A small image captioner, trained from scratch.
Model: 8.19M parameters, 64-pixel images, encoder arch resnet, encoder norm groupnorm, encoder activation relu, encoder depths [2, 4, 2], decoder width 320, decoder layers 6, decoder norm layernorm, decoder activation gelu.
Training: muon at rate 0.03, batches of 64.
Data: trained on drawn branching plants, 145000 training examples, 5.3 epochs.
Rows from block 2 of the image encoder of a small image captioner, named by matrix and row number. Rows with one number belong to one channel. Each number is 500 + 25 x the weight over its row's rms, rounded and kept within 0 to 999. All counts start at 0. Numbers have three digits each.
After each channel's rows are labels from the 100 images, of 14976, where the channel reaches its highest value: "place" is the part of the image that holds the peak. Only what is clearly more common there than usual is listed. The data: drawn branching plants. In brackets: how many of the 100.
# convs0: first 3x3 conv, stride 2 (encoder.blocks.2.convs.0.weight, 112x64x3x3, standardized in use, each kernel summed), inputs 0-63
# convs1: second 3x3 conv (encoder.blocks.2.convs.1.weight, 112x112x3x3, standardized in use, transposed, each kernel summed), outputs 0-111

convs0.12:488522474532499533496481487521493520476525515490512513493505494487522493493530486477494474451496519554473457531517497515468533573544470499544467524493502467508482522480460467510486483476513488
convs1.12:464513504476477502508481532532482476521479486510525486519482508483497439512520474524501522461476534479506437466495492474469483471502511487474494519506494456491479505499478521518543521451538516508472465509516514498522503513451493530534504462476481491485482490494484475521493505487484521492501478459522533568451541505486521464511529555506
place: centre (60)

convs0.89:459538515501513487503527525506498512506516509520500483477466506517474489505505492471532469493494470519488484509478503534468491501511517547554509431490548539496493537489450473466534493455502504
convs1.89:544495496523513484555524478557497519492527479505506500491496477473503462488532547500497550517478473464530532501505471519501522499507517543500524499543507456528474511491494502473487523469525524468500460491505450500491511491441519487527526525496508449508485524524493500484513494437504532524471515514522545510503491499457503512514521450504
place: middle right (72)

convs0.91:459498497483510504474492500445526422490484502498482503472511512474511468530535523474519528526518505564500484519535492508458506511491508491548553480492480505495495527489465495472507517508503528
convs1.91:552490502524484507511498499429495516470534490537502502513505501464477565486481534480498519499498501462521526487513484504530532500508514519490511494506534502499493520462542456513493486492529502513513490515480484491511489497505488496499516571485491482512470473484495526430525505403512527524519510521487511498546502492520488504478541460506
place: top centre (54); centre (36)

convs0.6:470501517488498501466497484525467483504485531484486523485559490455501488514552499490521478523500509505431489546484532511488512506532517501513480471524499506492469517462477525524476475568488507
convs1.6:538500516512503537504501518511458533537503504479528499528543492521483532493514512525516481486492506475499477496493477464508496473455509520496476503479498475504505508517518511473514525502503564514490493476513498493600495550500503532524484463499511484531543547447540476513500486526499522502508545494525563476488523512509488523515512534528
place: centre (63)

convs0.46:521461537495536531508502510449456442452498491518482465487498529513494499493511507491579501509457495526487518495505480499490542478524474492513502494507521491508527506511509486505453545506479512
convs1.46:544488518517515478495490504513487581476546518493511490521542499541483499472487476514515460451488507525543529492538493489530499520503487496498545510482468497471539502501519514533490509553457499480536508499512465521507506520482522532526538490534489512512507492473505481470547524497500482486511541535492512479505517495525463524534483440513
place: middle left (39); centre (39)

convs0.98:492489495484499519455493545536523520484525495520517485476507517491538478487454480487508468535533509526464475475501450485477472535553536541520479489495534461534468501515485491497488523503502484
convs1.98:494484471520491464520509498496483503504493470487522465503505452473490440466504500470503536502523474501478521498530483499526515504459495505483499519497479480518488488470468544494460526495531546423445430498457489512486483508484523505486517464506481496470506517537471491511507491462520530514480488439500485541474488486521483469500512522518
place: middle right (55)

convs0.57:516514493492501484462502477528500500514514492483502490518518521517479517507485495477499495471445549547521482508553492559484498493439493509510472506482473499473479547502499450477487514555528519
convs1.57:487473532460522480478477511515503443472496499532458509528489454534491481563486483518512502533484513549531477503462537488539525521484479490503485484465466529456530464534495533506542539493481502552488505507496555510481506526510490505533492496498533467496497490500497492468521496470497491488529496461510506505469523492520527487513520487550
place: centre (68)

convs0.41:451455511478533502454518478507473488499515523498519472479531466518431493469487502490488427515499516517490484531521496534482486529492541524527514507513500488535540519500514498519500489482518525
convs1.41:486496537512509513491505477452526447533525507502529505518534543506525500533503519504478489517525531531524471540541470535515476495507476512494494517553460486534526482513521481489505458505478530492544515506518524519530534527515501466493492494496523495494546575481472521470491497518513493492495486459516464499491477509545556491494516532502
place: middle right (68)

convs0.71:483487486488507472498510495470509480490521490504479510480518501512462482546517528508469483543493484469569490488505518457463487495515521495501490490526486514522470499477592477496513485507547530
convs1.71:520474447533476519510529512480528498505494556497530534493476516512486485494474545525489493536544522518479538530556468555517527478515473527516502487549467530536501507487543516514460478489498505523504513484491464459482538486487492498529510538476509500474495524515496493489482457516510466495492519510482507480492464499465460501485466457500
place: centre (52)

convs0.105:524494517555473498533500545489500465485507498507479503533476523504454482506509530497499494500516498441477556508514530490520504477456567463503492500482553493475506470508480496496506479470511482
convs1.105:479471519471466468473513447527506485466483476464480446509528500484500513470506495498474527476464504522550511510444547487494478494511480487479502513489499452521493473506479477454475528525479472470471461507501504530467464494531511468518498523539469531470506505510516494506516481505508470495473459467490504463476468498508464500541492473465
place: centre (92)

convs0.20:484546508498482448469522509502470517510479490525522535530484508502489477473477492500451495517544491511503521478496471510438514500524554487533513470479499528468516527465504518510541514454505505
convs1.20:457513488481493463510502504495447529521517514450498467482470505451531493502522483491525533515497486491491491488517516517473502498488522485514483528531506435536478513486464523444515492502444513466491518512458502533465506483480491501488469514494488529492494523521488483510474526482434538480450460508462519536470498476497478510473534482488
place: centre (72)

convs0.24:552492536504454524556508520477534499493441490519520547497521484498467442517531467513480553470487493479492517499492499497492489508495511521525490486492512507471522473488478468516528495460495507
convs1.24:493469515509474481468477477477499445483516523508515472474547535516503516497509492467496502507509507518501512494441523472512479542507481496476509513489504471546521491504469510467432455511444495468491484501465478536502488490497478467480543519566508534489505501501534484490465471535453471477490477492462501503493464476493514484469480508480
place: centre (98)

convs0.52:507471501531522493514501490513467436484465510526525474526530495516501483520495532475508471540527549501481491521538468519527533511528523498491511484471499447456484505471448482522474501507509504
convs1.52:487515509497500512472498509527480489481503533515488502528478506472480478514449499533490464492491599513495466477481533487487526516514501484506487478475489491523513512513526483514529514440503493490518509515523520472469544512483494563515486473466464486464471436519474509527504466505527465524504526483545512481505539512487506522528464483515
place: centre (72)

convs0.88:494492514508534492506496499518471538503540457482482517494471479522458477486485490501478495535498486550538470498520470513487502483524467489569457448495513512481514531521479523463522521487533518
convs1.88:492490492461497486493496477524477508498490518479485492473508507466502476528504482492527471540515472514526549505521508536515535515484537531480516501483466446532493510506466548468497516518497461492485482467457444525494485499506485496504491524457514468527482474552519527502500526426535530527467526483504481500474555502510522506506493455485
place: centre (61)

convs0.35:491543489496509493517544531508487484505484483495507439491529532484494507549499535507449452499477509484508461506493514493474509487518562432476500510503481517501475484519531478500509490538500526
convs1.35:452459506472505473505487501546512537505478492497476513461456487506522466507484449487535537473529518487489547492485489503524511510534494487509503456523465521457506487498436505484483497509415478470503523535519481508490536513484467487467501505523463485492514476505538519517503503507515520511478558505512504512469506511494467509476470483473
place: middle right (37); centre (34)

convs0.69:502481510533506546530481511500496496526515480500497491432559501476511478480478511459522453509515506524551547508538462493484471518487463501502458498481504492497541512510529479476504521491492477
convs1.69:477504518478460526521492496474484469498468508524482530503460496520507517530466483488505482502481503513512496506496602529516526474496493497526489485493484487528471496494473481503463465490499454551486472452520463491458522519492464465508457509480494489505482492538538505493496459499521516521490493487468442481471489495485487470511453488542
place: centre (98)

convs0.43:529522515524521475515493465491499471480527482487490494494488513504517486463462510459502520485482508515490504462524546522496580489478443517479505526455497483489533518528495554478507526488479518
convs1.43:466507502484517475489467517528502476493494519514482508486537508488533527501477508518508475528488471461481479507488531497494499515520496494525522479499475505443481526489514486509534538538559481495488486553475572514487506499509522537533518503480551516497473441469468510503544510504494555549503508502482499469515551501505499488530483463526
place: centre (44); middle left (40)

convs0.99:544531484487515470516529529509494482455497470505505515507490476505524505499520520485540493480510464544497507483540545472491536485441523437488492477510485507495498473482559491521509487497463507
convs1.99:475469489478419477491472465551508546470486529516458524474536504520521520466493518524525502457498529532505540493492490530524521461544444471506515475464486452534480475488470495498503501524463504478510487485536490489479469495468515503543490500509471506481511468513514492502523508550482490518511479505476490499524506513512479527513486475484
place: centre (70)

convs0.90:461505516474496496508531527498504442489476497516474506480491512514524452507537485467532520544502507535472508534496501525457467511493501480546559478512480490496513490440485488486497541500502527
convs1.90:543498474507458465500503494442508538466523485524496483508515506446496553478490530495504480496490488440517522477499483499537514529524516532492523499527533507483496506473520475536475490496526502494501491495487469482512501500503507477472521548466481477481476516478477527425502488425503505522482501535494472501551494486507453504475532500484
place: top centre (53); centre (41)

convs0.66:489504508489504516503484508491466458529517513497467513503494473481515540505444528442470483483547509497523505473502469523480475498505549494515535475524519498495545503470479564505533520477500474
convs1.66:484514502493518526537483476484499507521438502491513513457546478474482539540471471479500515492469487475465535481508573481479486504478463464517514487515503469475489520473492469485477487539462520474511539500493500539488466467510450460450481520489471543490481548496505531514517511507505533500486477501507522483520493503513524476476506511473
place: centre (98)

convs0.17:543484509499498503544463462480531503509449507527483493534511548452538482524506506519495514491494546490509481532486486525534505508461480459504501510503459516491479489453540457498504526483501496
convs1.17:530521474508533492492504575559495474471497493524473516506493486515503522477493512487495473459559530558537513526529513494510529510503501463485507465466535505520465485455519465486527482490536463509498493474528517465460507464513496497509495511481494464457524471493512493508490511492467531499494487491503417501526511488493498498497515484477
place: centre (46)

convs0.111:494480476477508483460462498495518494480513511532537512457527515504516479522523475489486480503476489509499519516536527533498527517485493493470479438513439480501476505527521487548506537564504479
convs1.111:553476517546493485510518530483514486527529488502499481501497511489528467473500460474513493511518513541519514536512461536505488533477513527517488504495501505551531519528502506513450443495479510459465510469467528548516537542549472490477519483506518516548516453527501525491492490452499486498523508506536459486525509487485516475470485519516
place: middle right (49)

convs0.37:481481501496489528513483504433462482491500476517492529541509520517504542507528484483525487510515484487501509492481514511469504453497550477542494513474512498518484501503542442495443486541530530
convs1.37:517501522481486495458491499513528504490478511495481518504504540503555484537486485505508472492506491562536494528511506499528505503505477507528519504432455478545523481510500522495495452558490494483587530488506517529488489490518505500492489500528459542486533532519503506496508489508509504509470473551487536517534485483523540515517448489488
place: middle left (41); centre (33)

convs0.58:471490508499536490471508501511504470518503470526485520506510483485465503530514497514540510526496477530457496503486497542457505462487502501512511468484470471527474486495559517444534527570489501
convs1.58:477535497492471530483483483515493535528503520485465532497465479537497511517465495541548478487507492506505542520487499496497490479482450470513506465524457492495512463533515504510559541521473508513503510454481456488564468502480541540547504518503517463497529473502553487509521497500483504506468533519503481508492482507475511536476467475505
place: centre (98)

convs0.72:527471524527475515513468483484496484458484519516500530490551497482506440482517497469501481493527514537562528517525468501466490530534515529478494487527514488540506512504465474477483480455492507
convs1.72:524521524449494529471532487480500441473477507512538489528506486492521507520488534471500498555492519490476422487523569514490539524484517506496487488456496497529488501496487522500463492487485507507515506513501498478470542496496490489558476497498462445507482529511498496524477488513543495488494484451504559510458478510480495483522498496523
place: centre (94)

convs0.78:490488516534482488507511500484483500492492481486506474540470497494520547457489496528537536492521496538500526527511451530485489459482526504467457489488517453545495461529541497498502504553476484
convs1.78:503558497486497492475441506537517501481481478503483495483484483502525482519534502478517487506474473539511454440502504486536493526514468427496482533480534483494484492485510523473503504482461484509547510460482523502499499449468504446517478507513482497513493497537499472490483569503521535496534515551496461515511486495511476507492491480526
place: centre (40)

convs0.103:582515494518503504479509506491521478493463489535479543537481527518472504535480536499476487483505466484477499519461554500480493488487526500478514532501483513500527521493482507502506473429474491
convs1.103:489473495484504485499469474512498489508465478458500467471567508517510510491489495518500522514486516500482489497482482482504440493515495510499527498517502470498500485486514480490482527536471532461494530570463542513501457471536504517490486560535452582506504503515493489511525523549533533479492498505489537496512468493510499503532501487460
place: centre (91)

convs0.82:520503500424436487466538489477499461476471489496480484492481478519500531505486533524533504501514479516526556511516477472507473493522504481555524511522486510509487483523489506516525546478508508
convs1.82:474478480509460446475485520519493507508520464489451490511464475483512528484495475490464451490476514482504521538470428490471468509498489503490506525506512506485494486477461531470466472477447489468481516510496539477459508489511501496472501486500451552508504539490502494494461521480523502499468482524518469505521462502525479456492522469462
place: middle right (71)

convs0.63:477514476409501515515482512475510462500508454496490494480512515521482460494500506505487492505510492526526531520499506497450556514486522477465476497517482514537518527486566508495503482498535517
convs1.63:502471543555503512506510548464494515512512525508517527512463478538505518494461479507529479495530540524505505476522465539525481533492508480534547472516537509527557531483546485481521488497470479497471507466451502539521521529521473500491500497489486556517509558471474520497459505516527459497500475500503516499498501494502513472487491532499
place: middle right (40); centre (35)

convs0.70:541488523569523462493485476466521487456466498479495491525515512502496451491520499508473452544478469518520531512500501503514495507517455519495501528504519533513491512508448493491539464481513525
convs1.70:467534473487522541481531498504567459469472517472522517509494514472512486505485514455469472534544506472529494512487470535497545464487504514473464507498484530536492514493516498510491520478518449542517468546500491494445508461517471484543485476537506511511508493528463504519459489509486513501516485510469501495494477500457495552502503514520
place: centre (40)

convs0.16:483509460475491531509483500526504522536509513491487468445510544513499522579508511498522480494493555494472443492522472510512486527484499489473477505518464497496522519480530489505516472450506512
convs1.16:447526493488537513515540557525518513520497496500510498447525485497537451479496472487483526498479493524508492508514471487512462498540498484507484510529513540468482503481493517543519510467488519499457523536502499499515477507484506516473513498499504468516497522491494529512531517518495539467481555465519506499427509530484513475489529582486
place: centre (46); middle right (41)

convs0.109:551493525566478501530512503486506482512469530531421514545503486513465473470484503481531503476507491471495507528483531471473508523519520493512487492486474495483503507471497535546515507485469483
convs1.109:499492524451487476461484470522483508480465503480496462504521547466491495474508475512527501493461506493524471462464544494453503477503494465470505491465485488526522452500452426522479516518445511518506480516526535510493489475516502511528483471523538518511528555491487505511491490526475546489488507496486481474508511525509527470524537516485
place: centre (90)

convs0.87:456508550466465473505510511496523495459503520507497541501517496500490480510527483459512489540496465538477538513520500489478503465504541480495516470509452537521495504445474522493507535474515536
convs1.87:521495501491525486496472491515504506484528544498481494512464527505550506498508522509521513531486513520501547480539487519518502526473503530504497459451475484494502506498479543482518473499489516483533551474474463525482531508526503515495514516441511455502504523515508562442500479451514512473499535537478534466495489512495473549547510467490
place: middle left (31)

convs0.74:525484481490487468535502488465560511512479516503453518457533459498485462499528510490495462502510488554540499515516508474501493483522533495495505491517461511527480503492545472448474521519521521
convs1.74:487496502521510569474550530492506470489473558487527525542509564518545553514473557535485456548550524515555474493522508524510515500530518516514496512485473525513468499473498493486493484497518482491518527502493503479499506506530489479501491471519518494496478506542507473478477479524494467488481448490470515490510481496478497511524489490514
place: centre (51); middle right (28)

convs0.0:543484498486546476449515468512493523496489514529470468466522523469458458505503476534479498526482479501482463546524537505500495541523475510518497472532501502500510505522465530515529496468525476
convs1.0:508518484508517527550526536519469506488542501492519482509531518489501490487537502509469516524469542461471529471504474462472477485474533528494490509527512485517510541521506498511523519507526517529502483552548485504560490535471462501545509539493522484561509459487499495534518496507492522501525500495550536506511535505460504492539507517524
place: centre (39); middle right (32)

convs0.61:473495519474498504536517514489478434498495506514466495472489459487478466502511522512534484574507482561494511499505507506479486481526517498531516470458523506505471456490541492499531505529527496
convs1.61:495550531487515515535518516477547515498549512515450496555472540544510517520502496510519512482545509535508507499479512510478542504511501479512525504505505488535522519504495497520509482492457494449539531545518522528507490520504541479480537496555552503554524482488501509509479489549521497493490491503491501520520458494531459510506531499523
place: centre (54)

convs0.67:503479510517471491507497477501513490495517493520467512454568465533487490511474505504492494507529470553534526501543471502517495485520448467499496484520481495503531523482493536482471517543438508
convs1.67:497491503470480549473535504511457531513492506472506512510465514502499492487499479509526487536514464480485480483477506492483509484466535520493473551456506495458506532502467530471490513487474517482446532490497528459539499532519518484513493459515477477581531515519512524551499502483547466509553513496493503474494503503531487493504506448500
place: centre (47)

convs0.3:473477559534557496481514514523464531470514501488481471506504491465475474492544463516509519555490489546503462528502483497495487479452493489496515485497509514500476477493462511518531497513508547
convs1.3:495483483502496469530532480525539518460504467504537495491464534453520505504505518514508492489529508546478528476504437507519520511484500499499511503513478525532513550551478506521486507462469497502451513464520533487511549521487540502534471469524485526474536471478501511524469498571505478474495503478514513496497524534534484542491502514494
place: centre (35)

convs0.47:476506526529534550515482508500524474518459496514515449487524505482504446502492519478507448509490505514491537509534451508505445478448506504526477537498536502514484516511512493459491512501496533
convs1.47:475533490511513507502513490522523484461490504545486507479444536486512526505529502495520482485536519530529505531489556491493477500512492488508491477517515493502466474500487485503509479489541443487481498453500494449430504508463530501522479444504475456496514499485545487531505485516496464467505474490493443524532510502543524482467498462488
place: centre (86)

convs0.97:464541519458488537500527509482494519501501495464428523502488521483551502515516532548488478513488469511509461484489482479512505531486488461554528499480480525500523503510502521491500488448525489
convs1.97:575493493565493467525515529489465572529493484528482507496502543528537500475480513493491533496516504508510505472485492518486492501524506525546540492477522481526524500543542525512494530532490489501551488509497494512498477522486528501462546538527486493493515437510508494516486480540509537485515456525493501522508504524472501518486509519510
place: middle right (47)